A small text-conditioned image diffusion model, trained from scratch: patch size [2, 2].
Rows from block 2 of the text encoder, named by matrix and row number. Rows with one number belong to one neuron. Each number is 128 + 24 x the weight over its row's rms, rounded and kept within 0 to 255. All counts start at 0. Numbers have three digits each. After the name is the row's rms in percent of the matrix's.
# gate: MLP gate (text_encoder.blocks.2.mlp.gate.weight, 1152x384), inputs 0-383
# fc1: MLP up (text_encoder.blocks.2.mlp.fc1.weight, 1152x384), inputs 0-383
# fc2: MLP down (text_encoder.blocks.2.mlp.fc2.weight, 384x1152, transposed), outputs 0-383
gate.953 107:134142082074129129114149105143174151154085127083126137120123066133119072122134152157113171117120133108145140109123090115116119092157142112160115126121115130107129151130146149120140154145134121116120132124098151169140153133132138129135112148123139115126140103096123149150136116107095160141183092090146121134140155177190113118134113082140156116115136126116125154099095168101161150128148150157140143095104153106059084142104121135126152109115221128139094126130117098137165089100097143109116171123140138118153099148123157142073147128109102135142127093138146097121181178106155108110147109113111110140137094194120125121177111107126107114131147123114064154117104128146077131117099131095139131133182164114142106165178180097144136171132140176119114147153159117101110126162126123114131147126111112083113118129089123122150138130165156181109164154117146099138116137122135139111125188126088152128110132169132070131092142135111105130172138121139152147139154125141129149122121116152103136091121150169111137109148101117113156133125122140143125134141144119141076106137096137130123113150132132118131105131110142133085095149122093165145104140116113141143113136116136107113
fc1.953 111:096140120117123098129137096155146166164059155138122096123117119109138101130117133136130141111130096085138184132129080105109139128166153111122121178104098147107114090176115152136188133134146131107119115127133142137140146129119122164134144164134115145117135102109126117124119119097164167130177099105141116168107149150152110090145191136168123160146133141129123122091121186147147138125124119161117114116102136102083154174129113156176164126142181118177140149099134121162150090125180126098129124143094140134103108134152152156133093153139096149116131132143124113125148134119195145118144147183104112135146109140134117134133159109156113148131117162124110128110129120166152099143116128147125140120156133106193181143161153141135132148131123162123145121133117155128144101146133116117155139121125180154097087103139167150195125214147146173093119159078131127151079107168137095111146125118096147102127118151120127130129111101134125135126168174139110126111157152143161122119125113151113136098157141138107132118083121132130083136147110151148136119125152131084124131109127144141113119129112110114141163110124133172110148096150100141158089120117092135109116114172166153165
fc2.953 106:106117182100106136120129174117094128115092136166129126110128108132061151142142073136133159122158135127101105127134125135144132134140147174119096091127112116107094051108088146120100126145147105144147123123157105126142142141105130130114105127086142099102113121110130157129135122139121151127157089158132122117118109105094132086145110130091115157143150128126134144164131087168161117121144150153130152080122172111133136094114100072132156091086094099097104145149169118102163164135108075113150105107141128132117098114123130146109111082109162114140131112116134127109112142093061165122141165128128137137062154154155158120124133122111137166117128149087107164166121116096108171087127108069150096158136143097167099112133131115109121108120090156153064115105135092150126119099146101137109155179128086076149155122098095135089124124138155114141156103171111122127130136107163134100140113124117163188131155155136134095131126118126132098110104131098132113092129105135150117144133132107141160086162135141073141154116139114142147108120167128129118161126149142133121135130106122112102119117138126138133115137176116110107151096066132106139127136126149119150127176113145149154
gate.954 109:134134178177151084111150132087121134153163108132147087085096143126129139129132109142122115092142146114199121142128132168084098129112115107161086155118143115162165113153199164115131162120148140127129109127108131129124126118107126127169147112125116139122138065103149161157102154108060118122121142129150084090169094126139122132134131182125137159124105158128142145117107140110105146125118064145099129099088168107127143138113146164136142109138132163138178138151110110113145148141120126117142123095108147153107165129141131137156161097127116115133168136145148079151136121098150140132137152104100181161162135100112140155140138135127145106115169136112153093127116115125123155154169137156113086099195144170141109140084098122129175106178116130150157111134130153118138107122105130115113107137150073158092130125131096133145126120138188130120120149140123120142101155124113073136119162150119121085120111124139135151106117088143157132137151089116124104143115158143121134119144113067128150125103091137162129155158135131096140153160151155152131134178150092184156114135098132101148109112119162125159122115103145130120143167130093110151153110139147133093133137105144087112
fc1.954 107:134140128135126105149106146139144127122107139164086133115197148110076169089123146125150159139153102103080104095092128108152176138149149101145135129139166166123156151113109138133080094120127144152148122154140140114134133115154098129138099129129109128158144173087121148104158142126177151088138140090131141148138150102119151106112149081138139102144152081139115114118190160115099073113122154142173139120125074106147162118107129089116131178120164133117145127104159107140117105161149098160099127115166090115148093080124099115128094141083147129140106143135117163166156111161110141134133131160154152118109125109134136134128100138099146117154121085119123154149171109150155107109140134144140156132108112131122135143160181108147134166089141100089094150137163114132154093126132126120118108112095166138134117105105120130109123114123116167190123109136125121142150147151143136107147111122128119148122110107106098132147159188163146149092122100120151097112138136156129088127131171185096118151168118099112137120117134123137144131097117154099110127077094152070169133146125101191127157113121117169105109135123112150121119086136135149126124129109097074147144162136121140124
fc2.954 108:095138110120103141133116148089123137121155110109127106154077144102173140096151133114118145133129126115124133153134140165180098165109100134139133104137071099133103111150177149159123107137153136127170138114116114116095161153158150081164120124095099137125145062148116144125161138107109097130091133091136134098117084135130100161120115108157184131143141126167115106101148143081156135136116107138104152130095150114114150152090154093099138142104127155152141106106112116123146118112134120125126133104146120114114123127151108131135136128109092105105138160096163155102105076087154100155148088116128091121148080178110130142128130144122134132157126118114134127089148112164127132156157122117115169117147087145205121111126149145124132139131129116159120134165098123134140140134153124077140125074149128148060096134085097145135137177114169150135136108134128118119122102119152081131105105106114124131174124129135149165148070140125130135125124106175129118153132114143128133164122127147085144118149098127100130120108125149148123116138135099132141137144174124137160057120058173140082155113134129101112119104172102123140159171180149152126107164102127150099107084118117134133
gate.955 099:099083100137089165175109093154149170109136097118140116182125099057109148182091180097115174151094140111129086117102139135119123125123140123112128110138118107131128155134101146140137126101111142100113103122126094141133120112169116160096117122112145131103128081140133131136138112108130114146108135131134141089147106122122138167145127107129148109125134117154173150160127098077146158137127119137102106137116122136144132163148069153097166111083133144134136144122147141125113098126104129145131146177117157106138126158111103150119102128151099155174109102129110134149127129105115128099146141150098094124126115124137131103122099120150088166161120108147103163118138133127070151128124126132117161129116073102148197145155168136149134131115101091093153110116122132126192135109137158130086142130114144101150137108141164156135110116110147108184137147129133154120092154144092194105185152116115120098137146139094107116112113099119138111109164143127091177125154154149120132149147121160156101099162114062086110096094154137165172113158133163145145121116117152117109134142116116091156141100134136166131102176157129141131174130129176130135099142138136113157091113137153149118
fc1.955 098:099161114159135146155149104118125160089131167127122098139169117122132113110160144126157148140143133097163117120134130121092134143128103153075144164176124144115120133125089145131154145139110129127128144100163142134135147068106121142131125107105116099164128091114125198132117163090128137135138091166126123153163176152147162132105133145174112137117144140124144134164142162110101090117103123104122119137116121115100146125136153119125129116157068108140110149142094147152155127109139107162116153118145131172190105170134106118126145128168144141091122096149122156158116165140158157112134115121135131082159101109153101130079132111126135113149147099145094113120120149147086114064123100105141151134114093157077086121133113116080127129095137152116128120143127106125139161131088119109135151109079173168116151143113130148114126123128132128165121140107093156164158134157110131107135106068110103125061128157125102124153137119160162184133075128129125145105091118149179130128142131133114103129105142119135144108159142122139136142153104111159155101099087127103145155108167154114146108079157112113112091127145111077115120117146084115115119081168141110150122115146085138182
fc2.955 095:123131137119121142109081128168123131117108081078098081137102153115092072104129133111120077144107155169132107135148132140102109083144153103170175110145146123119142113124094137109083108064116140118122113107127157098122135118119158114143143142135090144101107101119110074077160131153125126089113162157143087119069123116118121129132138170105139124120115131145097111151129104098103173169118137165122160155121129141117130136142124156146091120142107111125128133153138122156134150101137105073184108127104114122103136098144137143136142144103124108149121146116143133100120106152128083140113116187164140102107116107128121123143139155112135112135124098131144176167108124127165135178085141108093116122083117137177122115168123168134110145134152098120118127118102155151145087131169138144151128162148109109109069135184063128142113125113134145113112127138117105078124161079127138168072107166162127117169117132106144088114129108097066150148127132107150163116108149109082063136123155161110146149118106137125120129130125119136090136124117148139109153138164124097147091147097100142133134159114122125154122109146082135123098132102138149150157139100130142110133136130101146127
gate.956 088:068137153141131086118106130148180112151101107123144109095120135123088141162108112134154136125123142150154098120138114119163112119114118143139127095109126155124143147146117128134164155106065135159148124131097162122169169116104142117110109119133103107089122143115116139134099144117137129110131091098154142132167128133113115123131126097095100093081097092131149093144135147087107128124138134154115157160160111091127128130134169169116150125119148139111130148136103127175137093124120151140131134092162102071125120141105079117150164146139122122084080085135092108095096158175110118131124172094116098119122123086141092105159121121153103120120124085110127104113124157129122136085126183141146099122153135133141105134099130110100157111126149150091155101168158101128115126117065148124066106120132146128152125103125081135116088125135119151137107139118156128167145121106137111126149159139157122121096114110067104149168115109151174139087117096144150142093153177095150122094139137145151176091158076135095121117121114136110134145166114165126133153124150116142105160170155113130122141117138084064148126116149125162153168090105105111137137169108079125130133138154129111111
fc1.956 087:138151163156091167073134138107145136142101105102064137116099135118155115156181135106180131116123103118134154135149091086102130099130152152144126128112117100098155119082134113113091082135181095095152102151126186180147109156131113111131131117079134103075133139154174122129082150145109139144141145079185174116074192122112135122156150106127110095124158125102144122133135118150159137078150141155145112123152146107157134108132126124105112159160157104111143098160128128127118127179122174148145136137121156097156120174135134121130134133127098078160120139109148102161143087118130126092143116130098135147120145107113179106114122136124166135081135139124123118093151108145122143129119110083147149127180125132118132144148127083151124155150159083104116118132148143127128125148133096118099126160149176112118141108145102110160148140151133139149099157150141159124159149107114126149106120117116148105089163099135091129113132168096124093118131148109105117132151127144137162125111149155131110161139153135157136113172151137060132148179149124134138099121125104109116132129132114126168159161141102113121130133126146129125111123068080127139122086152164133140116139161104134103
fc2.956 078:114081111132097146109125117160152157134098148167154171147126177135126117138112134173087161163114128126145122172103134113168143094133129093153141150106110133109095160108089187114133163141163112137096111102143144160109152137133137162131158165110108124128137101111111105105116152100144121128141162148141146127106104180146131129076169130128150156161150089101107159115114142154090142136125121123087105141089141161135115120142113116095124142157138102089068151115150147156094125146118136121122115138121136136108174131119174173157134150112140135122149162126133145167123161115172121150098138172125126163150148114113140107124159129123139141136086130096079142135150086143160128122135145088142057124123090094109115144143108136128113108122166114159126117095150111124127126146117140155165068105099102112132147102148171128137107106117134115123144160162142107125109129108111150127124103126118202143128092114141168132096135109137122099172148131166084129123095141127168080122146130109079137165144138190148116173145145138125135093156128096167133126107126135164155122131123142112162120086095135151171144138117117114163093111130109135100083114133116145093121127132105126085
gate.957 097:134129122130109163139150117162108162080131129128091155160141135100092185168142144174174089118143100121096131121104091131109138168138102165093146152146120106120118127121134109171142177164142112143119117118113140127088105087101130125103164122094138140123149166142135138100148134136149149129119081104172175124103136105153126091131108173080115123110121090139105113112120084128140132162125140134156165154105107088123142107127116125139153155172133112117136157165109093111164114114119105112070136114139115140139120102097135121132123157168114129106098072058130164138106081142147126119123146101125132105114147155143111134127078142121145160106161142101102121115133114119102093158095120106148154194119143127101151198122135143138131148117090127130138104099163106164148105128137149124097160102130168134108148164099114145154157126112135141080126098076131107149129157096134145135096141129127156187145116148113141110126103134140106172131160157146123135143101144115180111151105100134130167152120144094142127155144129105156120099124117111101125111142144092106102161114111093131124137125085119116147132129116102155113181163184133118121133147119111127183128169131122138122
fc1.957 104:109167114103136145112089188114164133122113127103115115139073158089135118130092118162090137108068138124100116132123140149146124109127120094128087128132140132101129113139139123091141109087099128126136126119142114126152144162129138118138128104140139089092106115101125090157120152096130144112155142132109133128122127127133102170091164132137108172136110148128132121095120163166144096096128149100111112103099117215090125147097123121158141151131131167083150116137111185098145101129139111122178094150148077139108126133148076099120145113127149135125118149165087112117115109138080135148117141113119121151098138121120106127110134103116149111152134132155147133118112119128158122112106137104101098141141150074163089126119117123142119119146138107138153157099111126108170163122157125128127178115101075098178106078161123114143167166132143150116120113163105141101129141176097150156116075138118121111124170077161106127117089145121152128126103138113127170110140078139102087105129132131139132115096110137086102041119110153134150126174110118156146111169119131131109118131107136118091123123147127173123153100110155197131131091145086151141104107118149110106122114108116154131
fc2.957 093:131121117153127114153098123149138142126156164151172130138124139140135148140159114132124133120195085118131100134118146101131093112120141123110151146063130115125137098104147155178140149181118120105081188129099146120074105123147142164105148112132136146169142135169167124164098151118168150117158134088120147137107103112174090106127140154151106084144142094156101144207159103149116172104149075129171170081121113107118113149150146154103122164118125132114126154128119093122131148124110114148140136095126137095180118167174099134139112181148112123130127122110153094132149142099145148140155094132116127115158145151138119135172134134146141131092131121134117119144144109108131137153146104146194135160115147134092163119141142168096145112123123118160104137142090122109099118148116120113081149135133153114106139132142113110154127078141132094152124138129137081156153160136142129153122145125123124133135114144106141141093125172141106149113117102100141160151130116102125144138105089122127137137132112126144112169185092085119122095125079141117045162090132124107156146148155136150135133113146075111069145164104123139134130125140149096131109166124129146147105136136170148141